A small CTC audio transcriber, trained from scratch: waveform 16khz input.
Rows from block 2, named by matrix and row number. Rows with one number belong to one neuron. Each number is 128 + 24 x the weight over its row's rms, rounded and kept within 0 to 255. All counts start at 0. Numbers have three digits each. After the name is the row's rms in percent of the matrix's.
# fc1: first MLP up (model.blocks.2.ff1.fc1.weight, 960x160), inputs 80-159
# fc2: first MLP down (model.blocks.2.ff1.fc2.weight, 160x960, transposed), outputs 80-159
fc1.628 106:120088088115101107081160137167154153153136133102161139095149169110140131108145180174146123116116126142137106142159164122098098122095137093136122104110120104148105093102122159125129164086098125120148151087124152132098124077151125136154091157
fc2.628 119:134165122119108112159110146130102068108119112178130118117147111127130112152137120096144143160124145147099158152142140152131108132105122140142112136105138149155129174103122105154140123149123086118077129143154156133159157137143125091099149149
fc1.629 095:119104142108161122114131111123183164099126124103119123123128143129154121105124139134142168135170141119105141107139161077134089135129136128129129147105139165144126089105114092112096145130134114099117093126128079105129131161137130125183110117
fc2.629 081:115120093133117089109187124127129103147108121140163128097120147146112086136131102113113127125070138133100119122109122148158133156138140128135143123128102091103126145148109104131133124101152143155156139149116154170172110108132088132097122121
fc1.630 106:152094107159126155138146108157145097120145114085139105120099117114141171125126094136085130104156157156149137123104110100123107115163154152099124102145147131139166141167108130098131113107139138147137155142153194111111138154089103115114123154
fc2.630 099:105141131103121106083083121116119131127122128139119113134103086095170110111163116147178148135130099103106067139116137087159140114084134120135122137125163147131119151131116135067131109138159166122132110055113079140097156116119111131129152139
fc1.631 092:139107158104130165130131139145105093177107136121137150141095142128149107094121139086125115118140132149134116079170093155093141101155132118107158157140084087150147136147144149094107115094113166166081140139102166142146143115106115165178095112
fc2.631 094:121139096160140122118155141119134156122165143157129134135143117147086130108182117146136082106108082106093143162109107114205095119112141110141097124106131142124076124162138184155136126123144134150156116122169140126140129127159091094111127152
fc1.632 095:141118142127094144136116183121127125169103127144106108123134150104090149163119122144139142108148161118116087144095136166105087138109145165137100146098160113127158094086078111149094136102127116146158135155124130153177123148158110148151109141
fc2.632 099:104176131094196144133132120132120119066101106121107163138101143105133180144111094126114116114142150137146145130166116177114148129092089078149157180113131160118152121188099140147123130121127119105092143151114122159106108128118134116101127140
fc1.633 099:108102124118113100152126140136126096196099095155119096138146105083132139071106085125131134109102135127149168110175118157132134140139126096100108112087107110144121143158154127172114136125105141105139128123130102132122106141099092147089185142
fc2.633 105:118160139128166138143122139134128133090174149102110165122117091170131138128142165092104125150179109122125099097130142128133095125180092099129159152147120137141141095090108105100141127148113131137107160147116154155169107087139130116136128125
fc1.634 086:096175106122087119109147105160170091162137110102142089141108092155145105143097132106134094130129140155109126128166128148115151134124121150148089134165116097139163105153126138108137153092164108192111114144117129094139099125137156160125071103
fc2.634 092:110145162086094178129145112105146122113133115156085126135142138148119114102099118087104102118147085109082138103074095143131121117124104115172119136132126095082148124157109101095130126162111161106136161136158109195152134131102146089108116152
fc1.635 085:147170113167126113101101079134123141160134093124116146145124147161156103118126113129144101143162158117109195087142097166151140091110140141106116096153147153086116141101127143165089110160123114124130155112093138117165103164156135116148150118
fc2.635 081:100142139080142131085109156124117124142097118110152130118129120129136128150158148144120177131136114121129111138101167087118095156169111121150093127124129092123118080104107117114205161127142151122102141103169070100136102106120128134158113128
fc1.636 093:144128082097117133162082132107181151098097134153168117150105123120128113157129152157148120156112114108123104159123126120164125147109078134126110130121109094097074112123141157172139147161150138126122108113123132133123101109087107119144148112
fc2.636 101:151116107124130148124147108144117122198116138117110169130132109144147141104115131144143087121124120163115153108157087114063150125118142098132116120166175131116143112108065141130136111119122128127174148142126153097087154149150124138157127126
fc1.637 116:154136121149105153166155098130145102177139153162103113137139111110135135110173129123134094181157137134112141111153134119146116107175159132167154147130125151118151134090117161104174126137104124103150175091093168128129122130134104105108155085
fc2.637 102:135119142107139101108153170088086144109096119135162107057130125156160123137117157113124152102144122112137133145118093185106155135084109116103132150132140114143126143170157123147100187080134116147113091137128151151132156130144162083113105161
fc1.638 104:104143121124127168066116087123088163156123103138102083096165119126097103170130135145161140115155167093161154159092150144080116081066142145104136142108103120098105113123115112125132160128138106123105114165116092172119107165109119121159116156
fc2.638 096:138124140167129080134149121167152087124137143084162129143086145105130134119117164110085126118108087155150095083146113135151130128146083127127150113138185128119155127117131063134143082117167133118130121102110136107123133104166199133114171076
fc1.639 115:122114140158120114110122146138133109102120156163147140066130170163101135135121095159114112115130124126126147128108113152118147166103090110145143094122106156122155104107135152119146095084112100116118099187112172136142170086131139077174127105
fc2.639 096:148178125139132123122131119109139125120161142095117118142132159099151127116123163143120136146147139172159146134191130141124127073162138153100138158138142107201141142140116108144133115170112121118149144077111112125138061139105119156156122102
fc1.640 089:106151097131116113144076125135144118111154129096138137135106162084121157094138095113126101130153107155113107115157153099107112111130136147101111142159166140093137167102138139105146151119105142148136157132143095118118124154138108174081142098
fc2.640 108:129151148121094145172162103117142128116130126149129109157109156148107119130133121160127180136135118107141120127171108134151116128079139109155157124115096102132169124170120126124087115160128150152157093114141125118119109095073133111110108157
fc1.641 106:133122113119136143120114103129125131105131163117192162111115109116148138158158147141139086087125132142174177105168161117180153164107126137141113126104068147143115085140094120158145123176119129118099164092091156158116105120133147111132140123
fc2.641 116:125104125129151098161143146111092095115122124157100118135131142119094146135108140094124135128140113160110110117098108131124132118090111130114141110155149127111176128101124141118112135081160189125121173161106128090134133145111078155167144122
fc1.642 090:146125089115144101138124125143152104140138137116127143130105161126122102091166143119130094150095109156162102146127105153114148092083149161116139098126126117152108095135115104093101206155128120159133082123167117142134086125112128113119167117
fc2.642 080:101146158148086153134125129105112115113094116137123125144127140104114123127122100114159149123134118127115137081106137146151145162122137098109134125147118134117131160130122102174164072157133131133148185147116147136139135134133098139133121139
fc1.643 117:146119144097137114141148097124086129118117120097139140113083112146108114145107151121096136165131117100124130169107133087160154174105125078135134175128117138105147155133104094085131155109090117109141095155121102090116152111142146153098114143
fc2.643 113:102120119120106109108129080145169118113142142123129142122128165110169138114144121152136118135089131129113103070110099133086114121159102151093142118169147082164090127095141140116143066125134128097160132110160136139160138120115106137105127110
fc1.644 119:149132155159094151115136127116136103108134147136149156116092125161144139141176094118106120108138107103116122094156148121121121162138105119101133096141144131178113194084164122137161143122121143097099088143151146138108100106130065099129088115
fc2.644 108:134149144110187108155141120146082141115153095130105103150164141146122149162087137132116125093102179111122138128105130102135133110154152117131100155128079119087139084143134134093121092102104119130129187115111163107137124120125183133092122157
fc1.645 086:140116099118163106165155139115132097112159116161104109124136098105159136110131140126135124114144110116134130126133119147163128105104088085129118131114123089138139155108154183095144099121142118109127142151178120133097144174153160129155107093
fc2.645 116:145125144123098130125135099106142124132142136124132099107148133142103100168099136065115163082084125178146120158128124134149124102186165161125129127147115160128160143156159149121119141114170092111120102126106129137148126133181127135119128145
fc1.646 098:127139140118127130145094144121079139139152121113098137129120126115176133118099129114177171152164146128089160164158143108137119156142153138101094106129157163093188140136119155123123164103106146156121126188151146149158173092104119113123099131
fc2.646 098:123100119129137141152123181127148148142115105113118121118138160135094104106131124095085125153094116090127103135114098173083137141109136107107145148142141078114129132121120111075135077156093145161182125160112123129110151172171119120129104110
fc1.647 088:115125146162152141134086138109102168119119133119102145135108114113120162137107087155116165155120148076152130131121154168121146136128123115143181125109172149085084153130095163165097139137111099158121112156117161109118136143154073127126102165
fc2.647 091:125128133171171169117130109110176113125139156136178096129150103126141094126093130101139105142146154185104144138114126134157139152081145128143100123175110157132146146092091104107141148127088139122145142165164111101099076121104125140164129083
fc1.648 097:173155120108135134146134126150165151135176163151125147148126127087125162156105112090101119143111118098121091173129143098144120152128114139114151111126086124120117133120148176119110133098139132181132141119190126159141147097086169152150154098
fc2.648 110:098132109107149109121135128126116114147128175115114127137105124152103101145118116142120148096156096120104115158158147116152182136120102125109101113177168081157118158153170137121097138121131127118124124127094147159144176141150147170107143187
fc1.649 096:112145131120161137130137124120144145176160113113135132151127092131157123158158102148125138104089105140123138092154125122092108147121125108138181112146113103140141140169145119123107151114112140162112170114195128077136145121093152144093128114
fc2.649 097:144148123150102161077135141101140119100110120106121133121140129160116128147125109136149133168100144128134059139155111117137147114136140159103079151134108140097119132085099137117148156101159135139166100153107125145098083110101095111117140146
fc1.650 096:119129121112119101127153150087123075149119154135096128114169121089128098147140151132107136159156131116147110096138110159150147181099074113141102143168161127125133118115113172143129149109104129115108144101155117146101089095111130096144115147
fc2.650 089:154110122096133127175103132161119139128184108107141137144139159119174164136094114094131145109117106174143142136152130109094146124172136141122119107166145168144107090095128065110151120124137135126165063142108161127130150104122125115082104089
fc1.651 095:133126106098129078170115124151130174113130120165089133117100119163172140124082129135129101142109120113129099121136133136107136140091150120110138117114150165097142150147115140124070109090111105156101153152105131151172092144152081119143103126
fc2.651 100:106148114135117114120123135149134145150153115139137128151150155135109132092113125128098133172156129154099137140115163106146131128138145136145186092157128138121074142110126148155118089126132126115108131110124148128091143144163110139140134122
fc1.652 084:138154139086133088130151075133155159083115071131157118101153148139109122093146159119137137143130158097099124109095128113121099164167100163123096101093132084143142124134131101123148120089117078108132152149152120142107081158148159100166174131
fc2.652 090:170155131122108081155133153122141177157152154131121130149163093076123117101145105130141127144154157123128175116158120122071157092119101133160087124134118099153133159086101104130150118167175134155169140104138132157132139175148097156122102163
fc1.653 098:151131141124131122119101149165131101173096165103068117165100118088078112156096096106134130095175105126121128140119158129099120154156119137096132121173098099161115136137131129113138126124125131101108133114149102145153107114124097095124158139
fc2.653 094:109144094099140097132141127159143130101155099130169105171158100116139124125160123162114127142097135134114157111113118135101118094142166101129094142101179155123162088163152138087126140115175168122145090122101159102116130093132139104122111127
fc1.654 102:119131171109114110126169126128123103159120121150168077122165071133091145161157133118136141091088133109141151097160112143118137095109111174094128135119167164103111109100112106099089122147108113155139128117125143141134098144115122139151122132
fc2.654 094:114146100120153158091112098151108130124100148111104163122124161122151150069134071107114099113113108140139095143102135183110129147088089140124134122099108112118124141169116118119174152110115102141134129109111096117052142139149128129107119141
fc1.655 106:113162129159107118118101136132170166171137145125140104139145121117090118133130081134129156108161122121108117095150110158148133127121136167131122070136103150134120150082170145082120155123137117130110133119111127092134102128138105097124124163
fc2.655 090:130099127148177136096130131105101139113093119133157130142133103131144153138109146124127106145101137178157118186104125132155076108154116104147153177097167129159134094148152135165116120106127153171120132120142102139116151134115132197135111091
fc1.656 101:150110103104100159110132111140140131142106153122130145093098121100121102148111106123149167129118129141082114136136076084142102145093138178100121105115164102127140097174091138136108101163123145110103128108135120088137133100146140159136162128
fc2.656 101:150167145118116133103139093125150116108131112114094126161102132116092139148138108183097142157120131136137112129131159151132169139121123076146112179142110130136114169129159139146185173069126115135170131126129119149125126152127140100099113141
fc1.657 100:094103158131138154135156119121119166114127127143165173116131087162129170122174100172158136158111144122136090116127148127143109136139140113086109131126115125112162103098143181118136102155126113097123142131099157130141096138184114132153151157
fc2.657 090:123148139111134141156108175150141110097105113128108157106125124121120132132083109074115124133109139121129169127153145122116122108131094155129130108079142145122139163132124092154093131103177112133114117114158106183133146161123114157111113130
fc1.658 098:116148096140121120142123129110148117105105151154174130061130083146168133141119170085147130156134122139105132089139117126127171158098099144079136145129159101144122123159127162167107161099094146148142125109152133153117119090140093159108109100
fc2.658 085:129116124164172115176164143152089143132157088128111143159126157114091144124149108094135082104085131103147130137149139169132117141170172146109158106120136140083140130150148126078106125144107132137139119141084147159161133176120124116116100155
fc1.659 111:162154120108147128143138142070126136153156136126098108120144119147118154101111126115120106153153140128110089136100129121110136111090069133141152167135170130119180136089143113092145135129104185089101153150081153135116150149129158116129151092
fc2.659 108:108116154135095169139163130149107135156126151162111099111074146121149091148099141079107140085121144148157101112085073158143113143158157117115151125153098154141144123135137138144130135134155137127160153101149100147097105135094132079137168112
fc1.660 088:080105073145133131141160115168173125155144129130118096195154104119125132103147120168092120103146119126156104122106150139077118107113137120058105101140139101151093117135148122121087118140132122121126152109154134133129130102099096175143113098
fc2.660 093:122098205096185150116135141101123089122120100094141152133126160170127141122169089086133078123111142156117102139156128113166133154104182121127116152094135188151157145166136150102167121116080153141134142122121178106135106143128106103144139171
fc1.661 092:118159100133149086112109109127199087108118099122116154181140163148142076137120109156145135140141108118156098135132129090127102140135136132166150091103177129147145089118098106110145161143160132115125140154127128100134120131092119136166138120
fc2.661 108:154112091129115142136069155131136100103146118115142135144151143127148182114077173109141152108114137156119126128138114130135120111153181139144122131155068134148142113140153136166129115163149097117129123095093157128110135158136105096116137141
fc1.662 104:116145151166111124108136178115136125122120133119095092180096123116142109093131097132100136143113167112119143089155150151100117099120137097114158095084149129085107117102133127130130142158101164147074161127105108105097103142172142160111163091
fc2.662 087:086125115134150080140084135100101150123137135141141112072151118119147121137129145127156183122151110135126109129155124144152180119182137152112125136163149143192129149102124113112141096097164053119142171105163110131116146118080152123142143149
fc1.663 122:115111152110101119120104110095120126092107107138153148119163138140104104186157150078151108119154142112114144155134087080091144074141139128094103120130094133114111163089099130153147139148126138105094127127142105128119125160126149136154150102
fc2.663 104:127120143124133133148108109137124127140169136081093090116101107140139112096114085157091136129158135095134117091123155174142133124122113131100150133109149157105096111142147124103173069081154105124119113135155124169160109088143133145111103106
fc1.664 091:106138134140118140158118093104170119137127125128137088147074127123128131124125128148106143157118107112148076147120154156135105156172149100088129146117154143146070102128120135155114166144121123159121174127132116141101140133125073180174089154
fc2.664 097:088136085090121165115159099151136150122145168120120103090138113121096132135118133096123145118095113110100125156128091105111141156150088159141130117119134117134108149124141173142091136144126126158123101148150106137101101105145154120138165139
fc1.665 095:102154173117131117093159149119104154088126109118157125131126134094129108154118127116065109142127174145142161157092162105112153125111096147161096161146154151106148147105158136140108123109158169156111087182103151114150106137070139146162122121
fc2.665 084:167132101097118133150131154113107162157139129166102143135113173165139152143146117108110136100136116115167121162155117141171081150148147153082144124138099106138104134193145146142115120130125123141138162122133168138111142134143131110093158130
fc1.666 102:155118147107097114137155149115148139137149108086139101110130117166150105125149166126172076107140145139157128161122130111109132094135109130082145150144126128070131144106108141132164116088134153122158072109118127090164088141096121108165135124
fc2.666 101:127144168128120115097111133109118093108105107120132114170155154117086142119146139151065133151153115115138104101103128159082132171039143140160154122146119127143104125114103086151124132121158097129172114119172164143164117121161128129145107142
fc1.667 104:142141118164132175115134105118181110114136137081152088163136162168105147126121111122087129125131126102120164113100091110140175152108103135170097145093094134154150135119113116129097173112160120121141100086121175148146134141106105123114180122
fc2.667 097:160117164104102131139125141124127138140123117159114139093110096126137137143105167133138119124122125134150133126137123114139104119176172084153142139162110128136097132114114131156176118153101098155110146122141109095093150128170148114120094165
fc1.668 106:163120171128130074108171158103048113118116161131146125099149120133132131120193130129089119105130088124143115134089109120124135139102147129119162130105141156122147117144170106130135098114149115135130142127115148127134109090118127133131171180
fc2.668 107:115121135165085141125098156114118127146174101094141117118135172109143129163136131136096117172145162152112142167133080123135125181110100132099115175175110158152125136130090132124165183085122131131130103140162120150095110121124148137120105072
fc1.669 110:106090150190083108163144123146128131097119116140123106095140156133107161165112109131115113149112129100106113121155103129140091138122114096120126133138122147122107139169157126150115125131131111143116078106120123102174094115151153100136104146
fc2.669 096:132188110091145097087098120091133136163160115083144112160133116089139114125134126137155115114192130121112120111088138140148112147124115144134108103139133162150123114135102140130154105118156152133132135105136122122102133089099141144136148138
fc1.670 106:122132140135122096142127125097113103111165140124107099126180136148116174116141136157174072136154140137154172109138093061098083139150144150159085139114130131097132150103124115136107141127198153115120156149146109164091097177130102101139149113
fc2.670 095:159104114137137144109156150108124068145104132116127112119086135114122137140120139140092139116137109119128126174104190191129148107104113106116100106106116146157097126143132144106122139145085134163130095096095114105140152108162149113077127101
fc1.671 115:096151170169083173135158097142098131132118141156137116095144142103162119127158096167142113123125177124126168115162136134128185109168126111146116082154123142151148092124143139119103082114150138135135156140176141090093156079102143158120145130
fc2.671 110:166123105100147143135085155121148187116161130121100113135168131122108146159097126113096087177124092126142121140128129128164097142113112092153152149152169130145122157117136167130125146096071174123108126114120180144113109166154118107135107127
fc1.672 104:096112113154137123132097127136122121126160099106115105125124134116132128113112138100153148142152132138143101124141152115106142175101140128079136125118090184162107130094121197150131131131185123073109112146121131144168153103127127159129127142
fc2.672 098:114155139146145107101155149161096153145109096156116141120144119152109071101133119136082104152149087116111163117148195102124114112154133132156107113122158096134122110110149108126114136103100149118145159136131099152089145149147099125124146089
fc1.673 113:134108103144119131116128174145148097084102150181108112088118139133157139128139141109148132120112148113099120090108105093153061153115179118134162087178158087131166097153139141115109137126152103158143139128116105154147152088126141120123139175
fc2.673 110:125178134121142148116115126104113118144106129118143168148153105150132140196154107135104111153135124162126142120167202115133129114142067092135082150107127146152119124103101149116094128109108162127142104163140121121102092118134086113118147125
fc1.674 113:133129127123113096135094155150111121104123116124115127095126140062164163156140132121096148107107110128114133158090127127144098179142114118099113116142116125129152112126146169044151129096169089135143119108158103122112171113145133098149122116
fc2.674 107:090152089123094169102140130135114131147128146150159121142129089175129116163138120102126114169127127111103130095128108149116144124138129133103155117138109149152051177131122149150106140118090177130133122133177144173140108119129172133086137147
fc1.675 086:126137103144137123111132120127143143147129103161126090155078163123109115118163090123149139170169089107176114116140153128165146137175140074136145140133088101143156143128139121173134137109129157151154157132116151120119126136134061155139139086
fc2.675 091:132090117130136102169134138101152134126108157134152151116095125110177126125142125128130102131092176134165103080164165134161154078143137142146114182126086151119076122129079139160133152127141099112108143127145086111139120144127121092154153144
fc1.676 104:124103122087124115093150091171166101153074125122109135139077098176117072170145138118114127166123111106127134111145094104128127097154116120147140097143119142107125119127131099120118120132154120136109179107159143107096125121127134160150128165
fc2.676 093:123136139160121143115069102129103156116144090158125115097176124083115101139105096196097143126118128154138129135144148115133080144131121105127133122092153147133099125147129194141153119117111138136136093175121155173129102104151154094147093120
fc1.677 099:114128105096126179147095167096099127166136100098134147119116137125091118096164129126127138115134113124142135103121149108109148147152146115135157123084117128097146099131171096105139137087111132129098156117128163147182126185151148099142124175
fc2.677 101:138129116173149091152135092150152100085096147166134084119124075122195149150112147119085102119121112128079152090123102105169069081143125149118144158151161147124105142140148137150065145109137152128128113148122108098129133137106114158109129100
fc1.678 095:150170141126128119104100144134121146097091120169179126099146132112091137117133122137097113126111126110120134145130122136109106135107177133098161159118152134081071109159101140158111096119124141116122105100182089125110109076098135139110104116
fc2.678 095:110109141117179152130129162110136111131144134087085104180139138129126103136152136101137064114146116121121086125109161161144116138118120129138120106150153080125152129131136128077118137136121097147100116116121136138144119150129118096143129115
fc1.679 091:113149134161134115106119110166113148093107165102168133121171132123177091098132137119106117110105118165136178135106158130105119139121139121135100143133061151137128166170137084148156119077114119154097129123143109107108108142077157134152105106
fc2.679 095:111146141095125136130141157075139090124152114133116129131132102121085172133156128127125102166131178085146108107113096109162127104125143160113112142089123157126109114083121134166127160154106085128136118137131161131123118089207103122092138133
fc1.680 097:104154133128159109108098165128136116178140128148128113110156151120157145133112141075135093166140088107159121116101136115145156129141119103143133130135161091120126115173127100165100146175110121141138164142133097090138123137163158139167140118
fc2.680 098:155145114154157177149125112131093151098090160078132099149122085157129095110116103147138143151121133146139098102146132182120081131096144150142128093102070137162067100127123129129093121085123147170130078114110092126107118140121140102124133137
fc1.681 104:142118123118111104111133110130068147148165121177136123103138161093140106123153133149147141136128082120133124121114129143121159103128120131135142103142101112106120081130125141170141100131137124166117153101145136142103104082141129131124162115
fc2.681 096:095141131131163132156106094150174133117125126116061141151112127171122099123119098112083116130100144112128127131168174114097143141111152167120132145118147127182105166171091134115134132139131156129136121154111107107135142214096144131149093110
fc1.682 099:116144068170103159123129093158125155126147167130147110132129165115112130108153115101162156151147077153126095143129120095130106120173160130116124085172089109128152130161159086125119109153088135133104076121116124160159111135090111118142159113
fc2.682 095:117135127138122135120097109067175158205136148098167169110136063119077104131144099115122098186119164111134144120095110161176132158117140144089115127095126168129144133135153177125152144114146157115137133082133121116110129102087113131106107134
fc1.683 080:132177128142125110118090132158141106110139128093193132120121144137161141118134162147121107162091099133158173135139147146148122133087144159128090112131150153108149075100119110087124139137118137163108131151156117131124151104111097140142133148
fc2.683 088:118129104133144155150111152104126100143172120131087124167177153148122089171144089094148167103162162137086085136112114095155127119102118131120107139140088117126120128147131157144133111104083118154170146132123094116114089131146124131107123121
fc1.684 094:114116134166137135144095089128147153127147167130101130111137137099107090118153085080104153100100160149152113160102159135098093116164113104153096150104150082164148098142144132157129147101160126134127154163165143114128159082110123137125152111
fc2.684 098:164132153074085101108156146095120116153116101111163123099106120112159121146117117170122212154155131115119144083112119132121133151126131139153151133158085148117143117122129134126128146106095144148131099084137104121105109097158162159122101095
fc1.685 103:115137142149126173111145162150120126148142095121153122132085155106126146100163113089136121147089123102129137131131126103129137157113108107107128107120087119106138093146154122158138136118089133151104162122115138140155161171122091093149092126
fc2.685 100:130121175147121095164131083134113097122128160130118142158145126108140134101114132135120119125122138127125171120097137137130093083112155167169088159083089112128160173094181134127109163145114130105134153132109129144104112110129115148178173107
fc1.686 095:141144126121103125165115112105171087098141134142105117087151124137148154136121153152163069123103109142108105110109109141154115168167135100156116099096109116137083148107112128167109121156116164159158152172095161156167152121120113110135181149
fc2.686 084:093113104129142116089162180139107151164095155138184121177086103140092128141104152101117167138169183134163116128143165077143144089136113126121120118134091174148092105144151147091118130093140125126135123085163094115097100098161090104134132116
fc1.687 088:144097116145109131107134102101114167152118113126072187114104106160125083116101097100119129159168170149115134157173095144108158134130169175102140145071119143149117103098129145132110093155112138124136108149103136170128131106145097125132100141
fc2.687 101:129088150133177122123110132131102103112147078148130125141109083130122107134104106100105154146152103083131142110110126126137130143162098123143126124129128084120095129170123171086128144141148127117161159113134124170169092118140109094127131120
fc1.688 110:155118171108137123147091120141126105175135091134113098130120108149137120140144117103165177165129094149142113127146113157150114155160121151138145095154112143134130142110140093128147101177162153122118138149114114130142177110152132101091125069
fc2.688 100:155114156150162117092137145127150093123156119134141107070090128117168142144146119112111125101114144143108124116127154089113124154104175153168111169146117175109142122183077108123126170100099120145106127137133122129091116126156129142149122182
fc1.689 097:147171138113137120119160131128119116163109116138133160134190155136177113142117100158143143177124106136158147121130133143128136136148174098129123107115166137148129115113136101112119146099119104153147134187154115188148133134132128107112097125
fc2.689 112:104106063153152137119149141127125158109142092123097115145111156107151152092084150140125122147143095103132135120147152136146113135123143135114131121105143096163139147127142101151131147162072150210138158124092140127115128131094098127128144132
fc1.690 101:129132155104118111157137117129119142183132129146085100161088096146086152134123142156099120096162172117136098156120100140092134122139182104138142112094106156163112118112164128127098089107151132159095131144112129072124160084092124107156140175
fc2.690 103:102163128142136105065141079082122170120122155151165124080158117111158101139154137117159144135106109135100142049111123168133150114148142127104112163125115121063154121118114142130137166146143154119162135111164092129123142138136137124106094121
fc1.691 099:146157140110126101092110134097133105157118118112185119163126125151105119172084146139163129110128144136087106113113133131142137172098139121176149103136115094141091109105089103128138108099108108128121141147113168129159105103145128140157130104
fc2.691 093:126113113150138151114140099177160095128127128127080119122143157115123152092136149160104089127134095110172151122134143156184129099156164133096124144123119144136124143101139148127156123162133127154127114144099127107129139112128125141133128182
fc1.692 093:100119146092123132124104121118189119126115147105121103142063162109145160170127107120106117118137122133125096116146132132097122142105112103132171120146129065105100122104142099157154161126124117079120133113162158164144118155134143139117144071
fc2.692 095:141130095161093136146150075116112147120137157124185166074157105167162097136113147140168133156118140125136157113075128091120120116139166148119091115082118167124147133150172180092113127067142111109130149139184130109137153104118110109116113146
fc1.693 105:140149132116117141133146092134141136133108139117092107135116133119117124103154108159140105121088108157121120100171105118161135136134167088108144150095122106090146128101145103134102117144142108093127138125083117117114113163160095140085156116
fc2.693 103:085094121189130118120101127103112146121158077111114133145063071119118114119101142138135126127157154100084132123109151126112111129144140156153118127154075126138097150122118137106126106123105138132135117128152127133124156125118136138103103124
fc1.694 108:125117146147139125184138115148145137132164168126142127136140121118128129137169121159117151146169182169139090146135121094095106129173150107134092102128106141123171168154166122138158140100140187089094137141110153121159098109095165074132152109
fc2.694 106:105159134135101130124174085118147107120116124124134144137127120134116120146130144118121143080116089119123144127102123108111119117061125139138171156136129073179137126104185128107102153131109084110097118116120151160118158072135129133145126114
fc1.695 107:141129115108099137160114133112167155115131147077148111138124156157138114149162170058084118139107117162087089138092124118127148080105105142173123111115142141138129166072118120132124122067151109118166098128172127101120135129119142108115128101
fc2.695 106:137112174152121132133152150138163074072099178138145122130133070115147129099119116149149114115114119117069157116153141104117102181142136098094089125117129146146121115164116175099134128168097139174133130099105192128146126100099121149125127163
fc1.696 101:153110154156129124149165137093184101115137140151115098127170132170132139134116130150099132172166122155125107144105143134136118060111112141116136105137134168168107101100117174111117140115123134127125102130158133166152133110085105150137156129
fc2.696 086:110137140124154141137096104145138144155146141122168146133064130087111085111151115127168087070095146118081118138145120121162169179128132166146133148114131106150167111147132087142141132159120114151129174133116143107121136163117120129152167155
fc1.697 108:158129117148135115128165089139132109105094109137132122150102134095140084114115123145128152119145095118122108178125117110152126080163136118141154076123107170108119152143136108086169134097106107109164117084099130133123103152148094139142128102
fc2.697 111:123110123156138142152119153159116134110131139128099099096130158136154161148127147145144102159129130163139165129155144123084128155120135106124162116178104148087144078115073149150167108127117137146138058147110132122124087149135123151169130108
fc1.698 102:161178153140169174128118162103134161128109152094161143152116146153158096152140121129124130106161131122112155141189123142126143164156143128155180109139110117080142158170090157136135119139120113152123162137087104130119126106116143160141110146
fc2.698 096:142123116157126125111094076119114091145148092140084109129139101118148136115110144104132136168100128142126111155103134152128057140104109146114110187146173119171158095128123106111080095138133137160119093161129135140185102121115132116124158139
fc1.699 097:148101169088135095172148101125136156099160152112113109126119193147105143129127148089112129152106114133137127123139081160118115138131146130117131141159117157141116127139098132120140154124151138145103142152112123195114106122120102170150144098
fc2.699 107:070110119121112132156128158142110133141166113174147142115170134132125132100152144115163152100114166136127148112139159104164138119172124160124143139117164194093116153142134147111155096133114139109126142133158128099113124119164153060080143133
fc1.700 101:120154098109155162179166141150117102103146125089155088144158125111136120143148117146113129151129159136113139146122114110109133135155108107116113127146150107163116105129112088156111112163111172133139140119149115103163151122090130140122059145
fc2.700 094:146091134167110111131110111067080137158122152167135171132127108125148136137117158174138106134124175108138130119116125157140131139126172128099164128124120134117146154113160141099104143109107128099122149148113157116113140131142110093112187133
fc1.701 106:141166135127112179152110129142129093120179139107147121145104118164157104144153132118160163161123137095086145108148134185136089154118146103136107107078144147108179161118160134119123130137128118126108129145160123092118077111164126121147087121
fc2.701 099:130093128087155079123127108121138144135116089149093133128143162108090147111084131129108122115149112144160082144161145115095112114118141161145143133159108152186124100160110185164152126115109158157126081155115099131098135131131121145117114152
fc1.702 106:154123133175110118144094109114124145148147136116089179093095142133139147084134098111144147136118094124068092101116127133129121129094143104152138134101131128135079137110094141141134129158124127122141161129148137119127144133089148130129094125
fc2.702 101:140103139110176119152148131163167127127147110116106119169123143118126113151137145111128119145137118156147143149132132121113126146149116132114097159112126142080166149143139114118115085140120125152112083173099121171148131105168122134120157103
fc1.703 105:136114154172136112116158134160108129126113125113144141097121149120136138133102132128126131104135155113120132132157104117137121144151131109128176112168099164167166135153112115153142148109165102110113140121140135111165147149174132141117133158
fc2.703 093:125148142134130132144124119105112101096117182121152130156117103096133086127110107130148126106117082198129089153083082148140140120117152119088145098105150097137145136113152118085145084151154151124146065121123140126127145103080146120126061133
fc1.704 101:112129131105152130159103141115145161151127094141090128135155146114102140114108185166092115108162140166135163136148149107151132089141131128122135168163095137142167086145121132164133123117136131137089118107127114101107113146120116078128070146
fc2.704 108:135105134150139128123173142147167084084141154151130123132139160145125123115153108104101150133123115117128092112128107172102113120136122143176115106068118162148120107153119101150146143072152125104120139144125128132152123115132128163141196104
fc1.705 110:151133124134104160127141171128099099093154148117136121111154131148172121165103124094074106106118084151112146162165078139097114128117124127137139087161130124137104139146107136123153106109107157144090091107149142113149136094140087129092099147
fc2.705 112:142116117148071151088132116154158124145080086150152110141135081144086103106102158130147109130125080103127121125142139121132115132163141106123116185082170119146112130108191105117117136167151129132135141132141152141114114107119168133128125134
fc1.706 121:133108112145090121111120118116169104084146136078138105153149128114138124136078128111146166124176095138159133073103118118125165121100110088157094122089138153116132114113110128118130142164143127102089096091108139140127141092136137156119143061
fc2.706 116:122142138137128133158141130154104138128174120128124124160133111130120096216138152110093108122149153126134099156146128147107120126185145137133175141136138174119081120132121122164125106109119139114134165155172137127151122125143141110164129163
fc1.707 097:103140160154109113158118148140172153135117132144121133152149144124098120108078137126147111098117142103149183124164092122088110116139164140110117144126096084095156119140128094101119150154096123099146149146158115160147109139126130161101116116
fc2.707 093:115112090103167118118134131116106091107104146101150123119116151134133141114172139112109109136116154136123087109104195119142133130153088129125110122132127134109113133107166155163088149104135128172117156077143130148144153094110130123137152146
fc1.708 113:208119104139149116140115101167145113141123091113146134101162131103147135105117154099117152134108116102116132147129094109125130135143118144151135164123126142128167168144094168137176127114130154171160172146163146122159135092123126059064138129
fc2.708 114:117124136115156124093118155104114085126133153112133121113118076138136091133113138141091134084117107145113067135121154121088149129136152123144094110131145090119130152137156132095093109142132153113110128093102119135097136102124167157140158154